Weights of a small image classifier.
Model: 64-pixel images, arch pvt, activation swiglu, depths [2, 4, 2].
Training: soap at rate 0.0027, batches of 256, held-out accuracy 100%.
Data: 195000 training examples, 23.9 epochs.
Rows from block 3, named by matrix and row number. Rows with one number belong to one attention dimension. Each number is 500 + 25 x the weight over its row's rms, rounded and kept within 0 to 999. All counts start at 0. Numbers have three digits each. After the name is the row's rms in percent of the matrix's.
# v: attention value (model.blocks.3.attn.v.weight, 96x96), inputs 0-95
# proj: attention output (model.blocks.3.attn.proj.weight, 96x96, transposed), outputs 0-95
v.14 077:486512502511520504508493486518482471531483507512544514516517486526532482508484472495513468506499500513494534526490519505539504472511489489472492538477459474535472479504461522513446527496496496502511467513483502478484562552508542491511445461490497531489523528451574486479521485535489517529
v.15 111:513442473517497538456482531516456504473501504526487504518480466532547492515555527526498474487463521502466481495515488531507498477525514516497504516507498513515456538459496489541495512486497509507512561519453536498516507500483516497529533507468494460523476480488439498528487480514500499463
v.16 095:515472527499498489507534476499516483499515515519578482471513507498477497510511472512477498517464522513531540461521488456492467535466489454506439500519470536505483464543508533519542468469514507469510513484514457551492512479518475525493482503486512527495499476476452494515500518487464497492
v.17 082:486545559487502491496476513507516526481479490513503503521510484491483496485501466517515489428501494507474514520522552503519480521526526500521512479505546496521490506490461485493465523504517469497465460518509501434489489512489498475558497507535514474481501486561530494495479455520538475551
v.18 083:495497514532519510491514497504515515522559492506477470539508494473517483448525526473475495492535497486454478530501476552505550483519549523478507502504454469449508460492486445491503463507505479494463499496509541486469483503500458471504476504512488493509500489486489503541531494464526458463
v.19 073:514574459518492498540531461493519567512500504496543475494516490487467511464463461522471490492462486489520509512507517484498532485469451498520505507495475552527564478515514511506517517472454518473480509460495480490494477513511506510448495521511466529473504508494485493490526511490517505491
v.20 083:508492514533509542529454512490531483461489480481503461520457538510534504523510515468505443503491515463511488506507475524501524552506506515471487484496520504517470484509550468482472528512504524530502555519468474453488470506451514467543511502498503482494491485536488526518527454475503498517
v.21 073:490485491511472478463488513498514509463471552545471521508499528509460460505464481528545492475489517472509526503507489518520515492478460456456481466488533491498513486515539522530466542508465541531499481519491489470517489518458519495553514518497511503511548480483513528505504526513542536516
v.22 094:502485485549511476527508498472499491514491479479498478521487475498528479463495473519478510480492493516512529514418516521532474529497487504471583480475504492522481548495517505496516468526485478540524496517497513467514514488510496480496490532519464458549529455512484490510506517493552457481
v.23 080:492498475520491495509557527498455511513533512515530518527494516466550470465463492511526519488525538545525520525452500490547515483484473525446477474480527507495550484511470525495486488508515482512459501461514489463499503498506481529499479511512548545489484513488504534528516472495511471470
v.24 099:524501525467444471498485497499518463510520543501494516501430486489490495551488543462461487508517538453515506502448494490518523550489481492479481529472509499499537499520516540505483467474540550496532512494506485476521517520472504493512460500494473538469491533475481493473506482500504499525
v.25 099:537494470483525487518508490490499497501509489486542484513485501488484493518441554495495543522513476511507494472483470514475509531455459479497501478455536524444491521498532498452485491497534523528525492482507491476483496456495474501516498501502551567535470515474491554486512527479471522502
v.26 096:490525521555538480509490547470516501496500502466476526570484526501509504496522490484517524486503504502502478532517525480471464501512536528468508491489503492535437503514524452525464500490507486529512497514500511483498466497473479490507485552509481482480479464564448476515523485507544492523
v.27 083:501445563541453507496486481524514519526505499476538525480501483512426487494506519513450512470507490494493567462516480528471511465490494492507533477509480493477504460529534493538524510547524500478497474515526475519538505486511509489505528485493522481488550491494475520475501494514513481498
v.28 092:502437493508501566494501465501519490517488505501526501493528559559549485534519459468536512498518495462521494490472491491522472471551504480531494521500467496483473455523521489530506509457504499512513518485477506535486513492463520530519535489470519526507454490481491519497519489505462507509
v.29 103:500461508519488525476532474477521538491477546514531530428556544491482524494467526504491489473495486486476497493487489440487496497505508491495506527561465481477517462516517541513523511465459495488490479511484518530523490477527485540481521523500521481476498502469464526478490530523514502486
v.30 087:441505474499522502514510496494508517534454482503515495516522520512459489504539505520532449527467491486507515503501505475462499487540507443525501485516467486554450488491466490520508539498474500527473482513470532465485503526474522474533515490533499517470486507563500461490540483505513467513
v.31 087:487499491493495510482465521445521465482497504504459515495514525515534507490525505513517473512514512494490464528519532518484461464517534454494462501508485512528519555484519500500502534467474486519493525516501523474520504524487519491484515517478457445507524498563503468486463427467466520512
v.32 118:543494547502484486507507477538501462489491499465500491488516514529488435516514483479499494478513499516531490493515528536533515452482495513477479458495520492463498512533515533488525457537504465485470498491552506483462507495498492533489501540443449462503528550487467491485520491474480494490
v.33 110:492548527550488493477520503514496503515504498470483477533495477503510522509515508471512545489509527491502485487528502505526512531469544548504553448548535470491511492445503450491511498515474485504494523486488458470524538486465533473525485471460518524501454506505520464507492500488489521539
v.34 114:502477544477494489491550501505502518506536487477523476467447484529477487509554477471543488470513485507543500505555508430522502500490565496514498531488456495524492493496492484550469501481504512503483522501526469500508499514520511545521495508488469486537475510494508454472523540506503507516
v.35 110:477490495507494503543560517527464482546506492460513472501531470443477466524506478499491504525507477486496501480512458527495508501477484471479499468531503479475544494538462509473519499484520504453533500515500483505519498512573481521484507526504501484461537508457496557494522520510526495481
v.36 094:494537495483438521551521515496486473455464510494528486456499558486522495482478482529493468456507497489495504537500506520483493493470497490538509533496491477475504500436498477538495500487488480520502517523526471519513474474497530514538528497476462471505489535477548527508471476504535544510
v.37 090:509518517483496508469500474517491475452490498494493514490467526552490519526517437491519482514479519443551522536505477559521531503488493487482526499464523492505466531489496455501523514514509528474481521509462500477493471496507459503485496489569522505507521491456501494505541500458521468498
v.38 113:444464524477512483479456498443525491532483517479510520522536514511483523513509484512511460472529497481514512482492515508510463528520512552531511564489492486467500523509469513497525519482503473493528527525516474499509505534454539459512501480476491502498536474466524502451444492482489496516
v.39 109:503472505492540524478489554513512505425466479466540489501484529492539478512509479514486479499481445501520511506538552486459484515469489526526491485513495492490521513441548519532526460544474515481504522515502523494498484483511499480500480475493529467446511500500490485493482485506495543491
v.40 110:472520504500471507502497471521488454492452495484518497541509498450459521484501521492455489481544439520505491477480530482488491503490505534503519501477452499530526505517543515451523534515505461537541445515485514511520519476503509504494475461458471492461522508503492519545483511511495521513
v.41 101:499566441544511493541473520484488499509480487518505503516513502506485519517493507502534512461474450493524513545493494505501524525493482440504521456525470505487485491499540490526497475530491516548512480507508486451475496505477516494518481507541523500558521496520494566519496500460495468499
v.42 104:500541498523549498494491542511491512482502513513474465518497473532500479495536473529543481519495495532521461507527465502474525490476528519492514547491509507495505535504547489479466457522473497490528493489489529473490520481529488453464498492539470519564535536459464456496491489487513491483
v.43 095:501500519518457524508513497514472492512494481556498521458485515474481481534468445497516494427513492502491534498539485488540517488518480462476505491543508515446523507449538515486529509466496496480520508506482546514456528490501533467540485496494478510497482507549479523530509507483496519489
v.44 105:467496515504481472551488499536479503477526501487529509477471504513544507525445499492518532522506499518461523488483475517504504465523525553473534532509514464494532514506488528500510462514466535500472491496488502486514439491495505522484467454544449532493510496485496493496471521456456475529
v.45 107:524515532440522513536548516516468489470475480508490469533498525458516504494490519498461455443503518540511499526512541507477493528459480491498491475472514552442508516508522501499535511534501462491496502553503495471474496488534516517485462517504490510485476508495502495531503526468489463519
v.46 113:501524451504521462483483549548517496457484510456474515498504503521489489487516519507509527477534494473466504525499472488468514525501541521451480530481507523521516484497494482529486466538494471491500544472497499496498470500532469476516545500467523500531536468558462476491491540476499537499
v.47 103:477488457469518528493512446491504495486485513486533499507485516565474484502458519516457483497534491440478521512534447523525513503500499518493505492508516450498485489527476509501510493494493530472519487517564533457451508516510514490497507459469527512517478508446469505535481487472498482501
v.48 108:510519536540484488537511498524521504476529492517489517517456498459492506435477513507457532519481499510521490523492469489498526530504503488492471538501480554487499472484461532518471531507499503535519496519532493460514467494526531469451515515517432501503486502472516493497562503475519513480
v.49 108:517479511479506569483521520476512484520467510512508512447478495524484484488494495442500533501496488521504515518543446480513451496513522464491500453515492504482500499472511493516522514454498480490439497487461511480488446459515487532536487478486523521516454499523517473524531539502493515508
v.50 104:513518506489501528533475503525520502564484454519528513501544481493513484442479510458492515500501483485588515504479489451474499491487475498527523531478466492460502480498502509498561514470536519469499493491523508489489501498450472527528504507495480529477540508472509522535510517486481495491
v.51 104:528524474486527489495513469488495521504513491482494479498501501473519478456484502482474490470494582508478498490485545510501520468542487459471455471493496524517504498497493486525471488497515515482488506476505536525489467553460498530496527579497506473526517507482487489513463493547523554513
v.52 105:515518508470503482485521490471468501511510473513544505470506515478512498502483505502519505518520477502464567494497463519485512504503442481522503518512506515469557535511490522486532447522517520484473503512516526503484493442530463492462497477507495511499536515466467550503531539553483544517
v.53 099:508488500474474477445544500482510484501515510478507482520572506474506480502463487490481518461459454515519495470502487494510450471497539484522499497495516508546496509495548471479484480490495557530505551493508505528509495488489508504523541486484479513461474539488523541495517464554516505521
v.54 092:520481497515525471481519474488496501549533526499488497508531464485513472526503520474508495532432497520543481532556481541503534473501497485487502468443522528507478553481496522509478491517509521499479508489503489502520444534482477503520526525516461512523518515479497496487486486463518432502
v.55 104:527484499530552475476501510512461526459491496477477493504476496520546494525541496490504484462536476499489478527511511481507532499503531522463482488483494471521519517530462506539518492554526475505473545486509536514512535514466540532503477476473440460478482523503507539497479475538507511497
v.56 110:487535494456530475507472486502497543507512494463484501518473493490482523454503505446525471502495530534525487508479476529505491508501483518510552527483507534500491495495527497518515507480432513486483478583490516497475481526503451494516510523508469496502445511529524524504458493533531523529
v.57 096:464540515482471522531495490500484485491500512455512515507533461525515491479494432494537477507511468499516506479502482502488482521511495509462519541412480467472485509533514495506465520506464474562481510499489472495513531530493514450523476511487493487547469521511520535511469513511488509505
v.58 092:500482492498482450481493492505477488496531469474505543474496487514483518509511465542479520493484449469513460480497538475520512518553471487494503536467581517510448502496472491521506513486497516469509533515504529515475559487504549478474525488508531478499493470527524506491472521505494475528
v.59 097:497450502528532483478508487483567505496514542472547482454509502492480515507463477503490487480490504470519535473507477500490479514480512501500496546521457527494556476538528496509527523504466497500475468487478523522518489544552515500495498462504472531447520516513486545487489517458495515489
v.60 101:495494509509458502476490500491557489514464532498462501486477513498557445439499491513544495468470509507471451523478484518499524524495467494530497491504496527465540483492498520523526519530501514520541498496481518474529527477539477493516538492517514481440510519542445494494505515503516506491
v.61 100:485534492503517471451517470493469561527493474485518515494532500519483502515508544484497507510518468500452517536490481480520503518516485452475560476488471483507526453509541480487490541506503531525518512521523518507492499485528492520508521481538520450516482499424521509500496471490513495462
v.62 100:490493517535447526523513445447478475493498520491512492547455481502483490470489492478510480449474507490521485479508510540511530526494471524535484486520523507518481559493486493505554523477449483465457470498510540475507520501480548500499511531507504498511515498451498537510512498511468505502
v.63 105:518494554457494538454547513502463507513554472503532526494521458462503495531476498491494516517478474539491484482483492494511487531480441546522536518470526562463484506474515479477489511496482515477463509502489496500513506503521497513458521524509540515546484503496499514488516484467530516491
v.64 109:493536481526512487485516482496515514543471499438505524494512494443435453517517517455493529509478539520503492503524522493515513524498528486538465482459491471481516465490497481485539511529510486483531514464485513476490540502495552501515475446503461489527520480512478470507476482514517481488
v.65 116:520486465497497470507524500490509506464485462522511478494543494528494501505474526576524494524525496502561553461548516512471515505490497492535499476491492537483472510474510502522525499491507530515461455484522489493498530473537520511511525522542518517495472494472473505456459501455483476474
v.66 104:463444521474503500470528522492463510518498486503496460495473517448492496472478471507511498532498488490540485503496465476487522529513545505488496545484497478511555540513517495539531496570496456526480484508532491478510476497444493496478496494479542482521531520474521501502515491512508448515
v.67 105:518506527499469503524501488510475523483438476487525484550527516529560509529489461459510509442495537497444504541504507457518526473514515499489487523520512490485493451518458510494492480495494509493461503485509519515514458528460493480467481511514521492546511503536502500526548492474493497513
v.68 111:480527515444492497465489499483509484533493491464472475515476527516488494511499465474497517560503454529467445542464521508546528511490480482481524484496526473521521510492506493517497504506470500522494522469453504514509501529492512500506500478459487439552498469507526482483487534487526458459
v.69 097:496487484483522544502466531548517507491479478522508510535509523497483495479485532474472538466525501447500452537482484493525489467504474494483475439473522499498504484453549490543501506494516529546496495506501522500510492442492491508513548515481480493489497500536503504501449508491556480471
v.70 121:495495498526489499504497521489520546512516531443517523502496481519495484471509501497465452528516530508535546485505501484461491499492498491511539466474503518473491506457576494493526520487493458498439506460511533552496514491551466485512515511496491536522504489510528475469465542499499512522
v.71 106:525527542500514483464506473484486514533430492532516510493464511489474520487521477490531502492484506486538517530468488488505515480536530518507503507496515567462499512503469517468478564465475533522479486513515453503517491480544508490467514516487435510531509485495533520512522504505499463502
v.72 110:483505488510500478464512477501498536459486516531470513490512547481469512488475508548482486506516518522516541465491480532513516491514475523496496509503492528487541550432485538470475472470525514496457512561514487501465487539508482541484490500460502545480504501485466453501484514473483511517
v.73 092:494450498474538496437519511499440507500543468470526501507488520460495478513477489486537483479524488508560503481497523545506473530480472489476505507526520481466543515512481473525489505473465505524537513469478522502518471534457484503516481478511527455505522511544512510497490515472524484511
v.74 110:491521515533490511559514467498528456542479535511483508507482515499474483538513452489542463530521467458504476496489498515501532452539531464506509486513464481520506509530506518471475478555480532487494494512511507479507511522477509506526530489476510506527544456497480504484499440521475511519
v.75 101:480508482518460467512550534483513473495450466529502501464489521427494514505447514504539466529496499497514482520502529481489527510523475476452469518527475493488470492515502498498513504491503521488530509505488499519504489516463521532481518496455507555503530492520542504493555474542481524522
v.76 104:504485493486492510514435479491479484531516504507522514444498495528472472501480489476507502519497541544480485530481525438487476539521501543512495488456503538461539491479493538478494520522493545545492501505475513492511490503484513503461518518472518551488524521477502508498539485495474435509
v.77 100:518521497500501504520479495562501487449512499474498519474500519508497484474536532466483508503483480495451464500473521505485506514477524501534486482489506550455524470537494484489449476525489505512505513561506492522498472512501505490523539471506552549515498463496517538486529496477477439533
v.78 111:526465489476515546499463490476490500504522494516499505481473485544492444499455504475503451494461473521470526547467520473525525557465465496512496533569545496533509486518478515475515482520479522534503495488478522534493501501498482513456515498513536508481501532499514509522508514475514514529
v.79 098:513505463463535530466521470536486523447470488539498477497510519456480483513475511487515533457529474473513514503517452482499481501538483476494489480475516521480550526511505508477521502519531480508502475537462484479488504523522462502539479530526468485503523470514458506505499457493500452461
v.80 111:493471530515514475498480535496474465546493499499456505469499499517478507479542541519475485469452489518535484513500494534490514501486512476481519511504558479514508479518482525506468504467459495526446561524457555531523471509458504520488485501474503475534504486494511517511507456517500488531
v.81 104:477491518441506552534530512473513518488472475496491480514485510500505542491453487518534479505511478462456521519542491513513545501444540460448467494501495449509486484525522516514520498501492476511483520521495468519488536510488495483470500498518527465566469490492518492531511495526498513498
proj.14 080:458507502490463518520449489475531536512519503530505541525496515496498513455515493496478519514595485497487506481525452473449505502489494473474490500476543481511530497498505532510534481474512480521506531516551491504465491516503515490527514459510517497482510542483446491520508508498466527505
proj.15 110:515465482431527501540488483487543505482539505530515505515474520507476480558479467495490500485515515506507490529482529508511475509469484501516490462467531470500547477491529539460505488485506509466435479497507500483508503488515466561452513527502509515471491490494531482488503539470540496510
proj.16 099:527513491491492460500487473478478532510449505465450466492479498475455491477464480549545499517502502465459534533464475519476537493531467506448501485464505460491531493489499474471476510554517467505498497492460525499510517488533525482489497487509493464472514496531522482496495459502479506485
proj.17 080:524494494507484547487545509498493479505547505543496524478492470512504507528552534490492554514500512501522491477514491484522508483453542488501488486444453521501468499518478489532504466445478487506522533501494493554517510480480513511477491489472506503538479557476526516492509538494468503450
proj.18 094:497487479515512540519501498504529495511486471487504513449530475528498527513541509468501495513472511488514474515483534466504436486472482555527502493508509509483511501468524505518440505528465499498527501491473475506464501435454487538524457540464492528482491485490471490467498533528488508536
proj.19 084:533506579502528490460495506506476459541471499475479483470494496480533496474541563505527496522499497492509490498528459475489548507529496509500521526551462500476478485487520446520516505527468466510508497527496515493485499465522498483556508516505490463484504501490506545473502476501503512532
proj.20 099:523514478483500499492528489528482484516508536537487530465518470539509472522509498478513470486502498556505527508492547561518463513482540508521494535462474498501533530489498544507470483444471505481477492531494513528464487495523435503441516508464503520509501500473499504475492537492499490480
proj.21 071:488503495469464494532522522491488492533572474565485505479457493471532563484487473508483472517499466535459468470512526523518510521517538494502509520519544497511508493496463481495507451467488504497501482532530500536502499540536505467460501481497516504500474500502482511506516508489476453489
proj.22 106:464473464465528531469465508487544543468489524525468539507528502528471498515540507483474458515490486484525495447532512481471489488522519426525433510528489513535505483500527520504488518483545478493454505479467540488514529506502499501518481502510499504479496505503493533511504513500476498478
proj.23 082:498456527496525534467470502481491499477475446489479506475532496521465541478524518517453505479516456473483478537519473475463464493542542502513519495468484504497519493506521482526489532517492514515501519512510514511501507469514503517526488485502495517501558468511468464562533491480446480528
proj.24 090:462502481552536507490510477529454532501477475483507506513521544460463457458518498498507451543505466530471481475527511528482562479518495525498492522522496502479498496530500514504503496576447525506504508503545505503467500520520503501503528478490513513488505470495511514523466512519492497460
proj.25 103:465481505522484473500513504513503505509480508478487483524550496536479508479492476505530474508497515528489489525512496483466481533594541495496496521485479495528524514506492520521480581516481545495490471495531495479520508550528507502490485494533509521466543499487481481560503497500492446502
proj.26 094:500503470484548531476496488529517503482513511559514524459489448520495474509526523468481474484449515515542514479482525493551477505458515446500540479503496510510523474498488536496509478478491478501471500491434498482506510480468485499495529505473498483500469494499550516513470554516479506473
proj.27 074:532531481506525464537526506498473536490464488472442483516491544467558527554494507523525529533491526506463487476527502501508490528513515514449457521500505523525498531482478500442493477499490490532519511476470504515481508478524520496486489523480492520466477486516524462485475487483450509506
proj.28 109:496497499464484395550450516496508496491497536527530504498451498504469508512460528533501492479549501519451533540521508484501488522493499485476468514501544484520537503477511532473503526503490447497494473497512501487484479537514524484472511483507512497469523502509512484467478511486525499490
proj.29 115:489484496449498422539456532478492488501489504504461477533454471482512526498500496525514505506533480468463519543531498524512510465515497501467497490509546492541509496483493459463505486549522459529503545477504477493497523515472534453495477486505503486471504491540517494505505473478525500512
proj.30 081:537522524464461499474527498517477486475544516513476536473470487524527508480471494495512516471497521507507507489506454484536530493481480477491457511539502518476508488486518515470522480479513459461529454470509471533480470479512500518446493485453511451520507517455512491446478525509503531482
proj.31 081:525502485523474505488481478479487505493495486546545495484480492519499468544488467492464504479421496512544512481513515499504522515436480494499488498500534471511473507532488495498514449506543516486478527509472489494520479496531481513484531491483496510536443529490550504436515516499527520471
proj.32 113:481525469497494513473501538470487490490498509521485517508472493475514558490517510478500511494492486515484513508457481477472513548506494491508498560527491499529475453465474464526472540447497510506518480505465476485535527508491498495537465468531525523476469421514535503502497529540478498498
proj.33 108:474443491455504477512487499477523515496465516512521504474491511501510500501489491528504458535507478515489561480463508497476494480526470466468469544493458523501484529528500548483492544497531500499509523496505541505490501514518482488511492544558476483449539509508470523536514506458483479463
proj.34 106:515495442525522505491462515492528509501427555491485501503538480484513506498463521498464525525480538506478468489454500518507523477488474484507547467543520508503503485494523503467526549492469500470517474483486500468502475486475508478497494499482542518481536487489476534565495494524479522510
proj.35 114:557519504493525500480444477472534521473524526556500528490481500546548519528464494497533486458514520498489492505502527460515487518485502522494496500466494550502498504464494528546503479477506498530458451455494492525479491483437506487481509486492494505499472475499506500465482519508454515512
proj.36 090:483476499554540495466498478510541535533521496480479468505519443511494526533513510505487506544476470537517490472503467500510507469508517506490517468516499471506514502566507511496498508512492500459520473507471575455518544507511490490481456523524536538482521502512488501517504528469504465504
proj.37 086:485456462514527491546497516485516509546487494482475513518520495449504511489489519541484524481495519563497481443507508461502476513527540526496473494537513513499527460509529548495503491505502434525526494502506495513512505514498517465493523495460487494512471490538494498536476476505507530434
proj.38 125:551535491519510530520548508554485507454511476529485443508490500500525487505489507482519496535476488554514478540498505514499510471486508453502477449525498477521508492489538488487492505520480494491473511537490544493501505476526485540497530529497527481513509513561486514549542490514543514502
proj.39 106:490546501521454499519513446496480542549514512546468483497525467506470514469502511487469496530505522513476473457502442554477507484533515490489526488491472487531489490552474489469479532443524477522515487513523508515494505517490491517510505533516488520540483495522495517527530510502511456511
proj.40 103:509492510473530487491526517478501536489569487528487467466480521519505492567504495492527498523478535511464514536482449540515496505507493486510472503484508470456498497498475483523482467476466564473472537481508497508518513537527497512493519528524536481534497517486543503456491463496528490495
proj.41 093:438432567469482484468511513545496497500515505517485478513482510480474496480489492549462506516499535514507512459472510471492513489515520544470488528476511510529540505483475505475521517501471507471544518514488496506506526484504515503490548482495492506438480519473505431513487512513504500500
proj.42 112:485432527487492472540503468505513475525522499478514529482480548479489520490464508491442531480514507479484538518474539489526479501530527521525499474505526527489487486492456491515530537486512502541498552502494444521521479523493494491534508493470519492521479445513546527493529488509487484504
proj.43 100:466503475493502506465497490505518505490484545454488420494484504540506528463531550513484492540505492508524477491448514501446482499473521504522516521496489484572501503545469506515470514527486510505490491464514456497514511494495475539462479512502501497474530490466525479517495482503479486540
proj.44 104:500510488467544495477501497457515481519491522510473496512511523498471502466509464511471473463472509494543526518502514474494523509471472452492460466463485510499467474532501481497496520475497507496511540535499471523514563501519542497505551532455543452514476511498514518453545493493521513499
proj.45 111:493475430522502513476486474479514528514548497515515527483496501536494488520511491523521541550548503457480518464487467494499493502522532513497512539509502444522487507490506512484466488458517540532515486458492506529555508514506486510513545469518507505529529515474519511523498474538530526470
proj.46 113:482467540508489509564499467470484536543509514513525501528525502490513514470462499517474467506459487488514495476529512488551480476529475492544532473522490530482487532498528503478510542482537496521516474545509506523518490479525502502470472478527492516486498526428499524484537494524484464517
proj.47 114:517509537476458515468506575522499506508519470528460484511518492468490499510539514485550515498466494572521468489509532499475483496473478483493512504494479551518522513507527497503494499509496474522475484501451517547561506463487470525521507533508491501475512500522543483465493519520503525498
proj.48 108:480468487476510478470481506483475524519477546487534506515511511528514499533469517496516491442538521458485528505519492502523487434478518512508528488493534447498487521513511482481532480502487527488517505497474487536524521504527505521525465465485559518500519515465485507481442499512436483516
proj.49 110:499561475509465481467464497516527514497491474487480511551518514500516515492514497517499451503488484504513484449474537530475533518494437491529526522516504508525496501518486509489473478521490540508564472480553489508519506519481519508461468503518463498464549516486494509488466473482512498455
proj.50 093:534542515484510503454511491495501457469503494507474510528463484508473510547466498520504513507434544545458525484505475547517511503488502478498466455497515508576488529535483476513476470525465529512512488500510494508495483504544528505471505473469505472513464519529516512475483512508502513485
proj.51 094:499509532525472500511466525499516474496486510492503515495521481522480523497513494524543510517512428466520472513508437473496472532505508542508526530511494506505512503498509494502500534508487489498499503521497460429471490458547497467496456424509496530470499484510475512482546502480479463513
proj.52 098:492510493478482526498477499525550452476496546492494515503479505511492495467504486473496508437471509484520443482504508490507481483466521484492522485460501517515476460511467508503476508459508536513531448490479462515481485551475558507504504494484500485511469519503562458455494502474494463495
proj.53 088:495501507518516503533461507519504487491520481519482523469439485502510525507558502490521495546506516490507531527481515505494508529482481505471542544515507495467486503507464514495514531481516489455512424504514528457480499529488493500489454506480513477531503455520522447477472534452474498472
proj.54 092:506503525485500508542495480483508506480491492498478514502473528522514559486493443545500524481556515448458525511461535476529522529490525517474510521544505474462495474483521455499532510485467469500511506511490498488522520497512540457490490491443534484498504482536489499472502501509518545473
proj.55 103:471505506489459517522525502476517510509502510508517468492531501502479532503499504491492495530478494504496512503469480530515483482499485475517501530530483504513471486453547493468486534432457479488504462516500453483541492513499455505541507559531529538511530440500478477530538540491514483529
proj.56 110:472493494522513503518506516487474464503497497538491514491508535495514459531508495556476544515499480461505524521525520493505530506492517484483444489519506491492509511502493464490498517529533485529514528458514475512517475464526552473492462452493542492531540518503485467525558465467524467466
proj.57 099:489443469516493499469507519500491482499514494515481457489462556475482529528507561493475517489488501523537488500487504507509545450489513489525477475577521518492495484457480482493522482497514479451510509520519545507491495490471533564511543513517503494478511490503519467505500482466497482518
proj.58 095:489514506522529556520503495499485529489457537474478437508486464473538514489526520472523489534501519502491514510526492523507487457467536524491476491546446501510525508474497485485494495530528478515451495494495497463501459508493435529501487506486471514506490521486458475474532448480505507498
proj.59 097:523550482474476535482507513535488509500513470526470549540521528518534445510529542482518496478494517523503473505490500470498501508477502493497503471481521454522472494519483558476499491467503522477493482500548511526472505478450495515500499544470529471528455523489540489508488495555497516515
proj.60 101:505481504500525473517502454524456548495508496500530512498534455521441519556506506506436512482502487455506518506512536493478507485519499520476497518499481480522483536500505514493466483482510503500471504492539510545455483541484496497498446505494497548522483479445541492524480520510470479517
proj.61 105:533464512505490510553476536539541445488519529516471504530486546502500486492488462512494511485465531494517459444529516493471495513482499547517465530492546542501490538502479511501510480483508516474483480456460486529514514496484485490492520508474468545485519513526498485472482513529530524508
proj.62 094:493541504477516493462507541554513514482461496498465508466506518486511516550536511492547491518504473517497483524472499487508474461511509504468505518506462486497526460496516519493454468532535503534519543525477476469453505497496440503546468472485496492475497519549512473526484486502506527509
proj.63 110:494502447515478508529450490510535481520478539513493507516465546528528495469501502492524527480507539481524523507550497507481527482491544469466488495534512431519480504487484536518531472487552488535510506486490532496472485510453502498525528461486462467502483483512495480486490507532486528482
proj.64 100:513467483458508482501466509479525473467526482523492459521484506533516515485497487544485520494523490458509498484493499465488450487499513488477538524501508493492480537506539478478433509493456525538491521533510515511515488498518522496475548516471543524447501498468514535530510544495460519469
proj.65 126:484530498534506542483495508493502487515498533526481516493466483487528539468520446433461496472501486495484487523473463479490511478493485525471485494506484482529493492518477498465500522492502470442539538529509501467473474521497445489489474471457504496525539538519507501490537459517518531524
proj.66 109:542534463490523501540495477506488519512488475503521525504521519500518528511505513507495501505501517510445470468529549527515513457491465506509521446505493500456474459528508502455491495434502497481478516464477529502518507485546483473507522518530461514462496520525477475521461536500517538480
proj.67 097:482519479527542495471500513493513500501542517500474504467515489473441514477565534528493457556489482505547484475481473527488499502502471497493494465541483499511517536473533461520511517502483488532522490492478523498480574470520535519504519506506475524465501476502506492485449515520477504503
proj.68 103:498480442511483494532528503528439508507487505512508495492535499488485514520467531534519511456458512454489517516532491533493487509547516512510513513494476508453507500499537508485489515460485510498497516496537502496453531445482524487526516528512496570446519493474448479511504491491508526497
proj.69 101:509529473511454466521528496489456502498486486494487462484487526473508533509505482510515444532499474520520518477506546519456507573501486508530490549522453480485516488539516498487492514503467466467516495481477483509511504538534508480492471467514543519529501482465471474526532472495511506528
proj.70 114:494516485472542529475509447529466461500506493531489491498521499489532528538498481495527522491477482496493482529510491539561466453507512510502465506519473512538487534519466528500480486509505492477550508532452468465496473510463539525483515507484520479537488480503489535492514433491509505507
proj.71 106:519507480521511524523483515539505482476564507477498518514517517518541457517497502529478496499543511541467485516544514482510479539441507501522468489488513432508474492501531500510525453521519508510509518477478557504499502537464504485462508507504528498506483518513481486455459488501496534465
proj.72 111:490509505494517539532527525509502481476535489512534494537484486532520461493530449474516538502537500487487462547514538463489494545469542479506491466493549506499464467567481476506526540492502517483480532492497484494548508481497511454517510483536499499494521505508507528493529499511519472480
proj.73 100:509519473522455496543499466514528478546465439536503508497524458526475493508522524516487520532452498511448498484531516503513554529524529514518521497491517502510479490508510494458512493514541524505443495486510508517522541467513490462495504525516459540484470500481483502506469492511537525490
proj.74 102:509455494460518498478476514503483542471505488501525503482525493510542525440503508530439519479491524535477495514536498470524502471487513552495505484499512506488492495497485481545481516461484466517498524489501500522487484481523490479493514524543472498466444508490519489560481551496539464469
proj.75 102:512503519492548538478465470507485532514532517484497502515507491537493485491552513498451518501519496501492504478523466502498460504488542510570560498461527467489502490522490492510483493493468475524463516486498519494503502482544507459510509503534506487489480527507463522561471532470482463461
proj.76 112:543507523482509504472512498511528499467468499481491519558486499484508532531496528517510517487507546465491538478547467517529497474475494445486494483538520451521444504535500453492531467471511466462489501522513493510479508500504535501500477500523488472474497496514517483496453522521503561511
proj.77 111:510487527477479491512478470477497489538523495490499507508485473458520508541460506516536511484479515482538549522521465509538492483500496492469492509523505491519513516481470511518562478465500506494518452459528513531481505483497494492495464491494476452499463505469546475484502536526549573491
proj.78 109:501540505504504468475555524523513518504468519479500480516510489488482534550524519537509561498465550460488464453514454523508526475528491462488536474459490491479502498503471508505501489481523511490469496497510476515533527468492507473535445524504466474492523540504474507475478523504490493512
proj.79 096:526511557509443466543493509482515444528521479485503508486463514507514496506492493490481482510485520531492475482490524475479512536470509513528480518498489486529453431496513490513495486475507537497494530447528484504487481471480474492462487466511528485511487525470557491477496543510514549501
proj.80 104:503493482482493498510508435508515554486523480459522482532522492494506499557473485495532514553497536479474490511490501497531493513539524525548499487508487478474533532473552487502547494546511504500499472487489475516472546486522498488518510528531471533470485539459494495504454512473495511487
proj.81 106:473489486524506486487516488513459479524501543511502486451502506463504504547504513485483513497495496530522454487455476517481463490554447548530528516507467522503553454481482511492487491479479501497543517457498525479518500477508484525572517518511497513458554490495482488512492513490499504495